config.toml
arch = "unet"
model = "spectrogram enhancement model"
dataset = "telephone keypad tones over noise or synthetic speech"
train_examples = 39062
gain_aug_db = 10
noise_aug = 0.01
n_mels = 64
hop_length = 160
input = "log_mel"
win_length = 512
task = "enhancement"
loss = "charbonnier"
norm = "instancenorm"
hidden_act = "silu"
pixel_unshuffle = 2
widths = [96, 96, 192]
blocks_per_level = 2
block = "basic"
attention = false
upsampling = "nearest_conv"
init = "kaiming_normal"
residual_init = "none"
optimizer = "adamw"
learning_rate = 0.0028
beta1 = 0.8
beta2 = 0.99
eps = 1e-10
max_grad_norm = 1.0
max_steps = 12400
batch_size = 128
epochs = 40.6
lr_schedule = "poly"
final_lr_fraction = 0.1
warmup_steps = 620
weight_decay = 0.4
Rows from block 5 of a small spectrogram enhancement model, named by matrix and row number. Rows with one number belong to one channel. Each number is 128 + 32 x the weight over its row's rms, rounded and kept within 0 to 255. All counts start at 0. Numbers have three digits each. After the name is the row's rms in percent of the matrix's.
After each channel's rows are labels from the 100 clips, of 14976, where the channel reaches its highest value: "peak in band" is the frequency band that holds the peak. Only what is clearly more common there than usual is listed. The data: telephone keypad tones over noise or synthetic speech.
# convs0: first 3x3 conv (model.mid.1.convs.0.weight, 192x192x3x3, each kernel summed), inputs 0-95
# convs1: second 3x3 conv (model.mid.1.convs.1.weight, 192x192x3x3, transposed, each kernel summed), outputs 0-95

convs0.139 080:144164148152101128142155140150156144135109149146178120143142161147141134084143112186055137158105110135148196152126146173137146183129122088121111183092121143132176119132135153186114118140108217117172127151158161201163122187115110133140154109195148147071106150107130144135130130113136153158
convs1.139 060:131090090089101137141026105079060137117130074149103117150085120156117109111142098109156045151159141100135106125092106079140083143126117142159181122130172119124123107138136161126146138106170111107148123152023121019081118087134115082113149146086136105149144085162110180104130164121148127115
peak in band: 250 to 500 Hz

convs0.148 111:089156138172132113126126155181165153156180126117134157147139184147160114131115137177088145199144138116104199125135161136147184152162123164121146171103113151148137157103140133156106129164127203112115168157134131175158163187133127155178182143185085148065149136158170133181153153098110116131
convs1.148 116:125145121100093143141108166150051085104210087110127177108095135151105109056136133090082097100139158131142121125082116116130117145174095197112140095130130155058141110093098191139111187109119111058137095173098091059125138128083130056076130136125115122113131123120074146062102187162147140184
peak in band: 0 to 250 Hz

convs0.50 106:082141148127092093100140136135140156159190122085079156136133165139136138065081134107077172176161141070067120133124173152145144115171083156104128161076086106121116177117136128122117146131145135088069154137128138179174163114110132145148183187170070150055118139170153120167135135042113121116
convs1.50 116:111069097136112122159124161153064125137159131080111148114078096173164116083149116141150111109146152124125157132119069119096129101115163167152171090157179162113162119120151211101145187153136147137116139110088126051083148131118104029036093138135145095166177095124028113083074174181149119154
peak in band: 0 to 250 Hz

convs0.163 146:134108120145174125176112150152098136133129113176096147114116137100185100231186132151152138097114152162166154137132153131093147098132172103155159127222173148147101126102152135131149143174091105164110166081110162112095154151150145111071117161129176119139142120134099109134133115225166112125
convs1.163 199:134169162144089132099215142133198106129133150106132112152148184149124147086104098151112184106125143111107140127126145103134144130142122141089120073077072099094170180132104148129131140139121154096127085164204113174160118177123118174171099135150102158093099172147176123169179138084096136134
peak in band: 0 to 250 Hz

convs0.140 078:129181139140139126168137155158178121148099174106153092176130139109116131150110142180027110118153170105097177148115115130166136111159135107129169131097154132137141135165122132131105106113172134134143088164144163182197094169170122163131122099128118127124093143127158159130169154173128153132
convs1.140 044:169090155113129145157098126093082106110103078140167093116128112148117125143170118138165091126095092147157137145123101075126107145112137135092134078119119170123192123139140186135116131115109134122182081145066131029093073128120132096124083087168165159164119158112135149099135157113149160164
peak in band: 250 to 500 Hz

convs0.53 053:134126124139077100123125172120138155196121150136144157117141126075128183100144112183131161123158133131134226132127188184142092136132127135100081151108079109077152136117136108152140143200130179113127104137115138187189098135105119140127124138116155119056150121129108126105106062157111146083
convs1.53 052:115125110093135134135045104080091125122092085132086117116089117172091086122131143126164062164181084072103121104087127128126092135122139098175161124104164124145097122139133150115142110122191147135135138142027112067079130094122083092154166162099116127134172099188150174141165167082111110132
peak in band: 250 to 500 Hz

convs0.117 134:123137134134156126157078141163104088147157104155136130106140091133107105185123097076051090134154102127124134133124113080096155165163059142104103129127070149115139072106116120161107147089152139076141142131107124097093139145091123098131117108140091144065119141096132118104104153134116144144
convs1.117 215:139199137089096150118181127119135077084160102176132143100131149165106117100114139078081112088121141115126086128091192185180108170141081140109128087120136129095133129061068169158109102092105088073138087180140091172187118109110132134177104135117092141094094144135190157120175131109128144143
peak in band: 1000 to 2000 Hz

convs0.70 117:098139145179154126130140145156142135118156111126130164127150150148131113178139162192100152184118088121117199129136147130125158145139135159131112177139079175151133148090112129150090125156094225095115157125140134152099150182094114139153156113187089156046122144122125099169111133125111118126
convs1.70 120:133166121087067149122130133118079103091189124143118164130090139180116103046110126077086101124148168100123097124095158177177097174160074165135172118124178119094119116091087171149111154093132099051136095196105101096171133105112131087112164149097086130097109116140119190095159187097130142147
peak in band: 0 to 250 Hz

convs0.145 061:138161152148109132139165155128166100142160189120160158104141130145119121123138157207057158132120159106127197154101163180146131129103145120118137176149128162101176164083119122146135145162111189099149095115128219176172133168129159157120144133151124153046094133097111126126124128150185141119
convs1.145 055:128155148122126115185093172131126094127167116099137174114137120215091199103142195125167108169137137127117144163062135135125132108125135195120115105076102162074190108125115197119140136129146157133138137139064175065098131099092151092175155130210142145165141146129174133123180169134119153158
peak in band: 4000 to 8000 Hz

convs0.122 141:130088146121190147137112137102091138125119099158080131112142071088149089221148160150103134060112130148156115100168147102095101110126170139131106122194154175166072111137128092138129137154072076162084125073123124087096107142100156054072091113082138147094115143064092091074109127200142107118
convs1.122 175:146161177141120144126215120126215107114108160130152091132192174152122174135131104151130172115107123133123136156161143111128143131120124120106117083077080101121174170127109118147109117133103152116143094145197151195148108169149159194186077121151117168117097189133189119175160115113111156120
peak in band: 500 to 1000 Hz

convs0.153 123:110108141099111106079112124102090154163165150125040146146135078139135149152108105113099126093174190092125101124150141098136075113169121138090147124177169083101063116147138099098175161122142097079049077118095162099122131091160194055079121144117098146073124128100115154061159137145111092108
convs1.153 154:148090140149144132137157176134106085109111165105150122077125154121109170148155115198153097084087072144133181128089110090105146094079176114167107060129095156099218185114126217118131111173093186153142118098141095036100108194098120117095071108178131143167124144107103108130115109168112139172
peak in band: 250 to 500 Hz; 500 to 1000 Hz

convs0.164 061:119146147135126085108147154147120152162132147148139152160160140113148127068128157154092152137134110156155192133165166193132141190141117141096063156081099154054145108168113122190169160144133199164133140159133116191164095144093123112143149073149155158055156153121137118081128104107103164144
convs1.164 053:130057100124111127112061104093070170139075116124108087172085112156184071109142092146177087123153126107128129105144082072122106121113153109191195091134181125137126129171166175104150123127169141150135126127050120059069117119162077091094104138099143108162155094155094166121118157092128108115
peak in band: 250 to 500 Hz

convs0.165 142:179080120124193170168161145107075122105145125169149151111126109107140119226196145133161117090094137183186092138121127116117120121105159150155123099215139135129088117126143151136165143149077089147155112135156145110116127137156153108084111145139180116158120123114098125126132109231197125117
convs1.165 223:116173136144090114074189140138192099142138135112108127140119192154130131073081094144087160130143157091091135093101158114140154132161120114078130100074081094092165182125106143118146129136139148101107105155183088166158133162113093187164142156148084135069110140167169130180175133068079109145
peak in band: 250 to 500 Hz

convs0.40 093:129157176091087104095127158148131141140161156177131170118182138133147164101121140109104129185113133129147174160190169158163135173117085126089127190127174160118121118107145132142161166129116160083133090155161140196182106155153166142165177105176142179078116178123175154107156097116127180146
convs1.40 074:116078096148151115102123084114143177160046147112102032197094115099167114169125063145162142123150113102117132100156089049102137116133154083168155111101126123172163145195167155106169115133161137164121140111114103076069125106160072169117073145123132102137153096162115124154101146101121104133
peak in band: 250 to 500 Hz

convs0.2 115:150109107071082157095101132071125130150199111127108183123117053179164131113128111076130107138145195105138075124148114111131042168149085142074162152177156133122113081104128119134114141104136103099116107133087125121091117057134155096096152102108114115076130112069103150093120163123140124089
convs1.2 124:137157135137122117151185175145127063101143141133137165075120187169110212089125148172116104147103124121120167129073150153133152121106132123129104091096091146088218176078100210122089069141114174125135133136158096124139118181076127147146149127217104136124104136128157126166156120120082141195
peak in band: 500 to 1000 Hz

convs0.37 121:098160137188153121146137148189160137144152123141141141146142194139164117147120143185101131180133131123124207130131138127140203171164133141121142157117136148155129153117132146159111103156122204118129170161156123166144149205135125154175163126186099145085143140151174132174158148115116122167
convs1.37 144:138163131090089145142101164137064068090198090131138173092107149144089129070131139089084085103124145133147111119066150123149113159165081187102122090121106155060147118076079179150099158093109112059147083178098085066142123136086129080113143131135111136102103133118118158074132160150135145170
peak in band: 0 to 250 Hz

convs0.41 061:130136151154100114176138133125153116161095173099150120121145127121130180150123150202058174102105126102115222154122124157148113097140124116149080120107117141134136130134116112139088073140121206115141103142116179179190085152116115112120111089153109153106096150090098152065131131173101148086
convs1.41 066:141104102085135155127030094082053109110113061129115109107077086140098072135149146105151047126150095106127105101085113104126083136117134132137158088122169130123068099135120136130142102111153126114155097150041102043089106081120082065120123132101131128142149099152122164087137130103141121133
peak in band: 250 to 500 Hz

convs0.14 115:085132131095119080085097128120087149155219117148060155166121109131142133159132093101091095115178221133150083121135152072113101123216102169112169142161155079070051121148139114108180126110159078051066085146080149099090145104156176084082146147137141134101101120125117153078141156145103088140
convs1.14 138:152101146136133149136176206135101088100150163090155152069138138167126159106156140182149102058091090149140169146103113118112128104077162167142092048134112179075213164096116241131140141158084187132149098117144124058117106195113140088118052103166141147171122151102117104108119118174138149158
peak in band: 250 to 500 Hz

convs0.72 128:086152087194163083120119158208146110140174133094100174131125184114128121119126176170112156142133087149135187070159123120117220100176165162143085136089071175110159143126118125097120154142154177167108156118134108116090155170071105145119134127151145092163133100140096110119087177153083094154
convs1.72 121:141143143084081158193113081095104136099144082164130142141132078208118106110158128100169101138134150128147101167104154203180084156098103144161212116168207085152076095095113120149103105104136088109145132148083149133167118085159135071144137126093147141170126139113150171097169143112168158097
peak in band: 0 to 250 Hz

convs0.157 107:138118118112103119122083168098105117159204112116104191127125093139149116152154145117129132100136191139147158107146146110106064109141129200106156134174132162091123136114111090112165191161099110094108099077059123100108128084112150085090128144065152120080127112123095106087111115168143110081
convs1.157 085:148163184136131144151187147124186105108099160121158104114177174167105168107132151162141164130104080133121154163144130122130138126120134131112077092065071118119169174125120139148099117136107161128147110144176167169136114175126148164195121116183116172138104187124193130165176171103095168140
peak in band: 4000 to 8000 Hz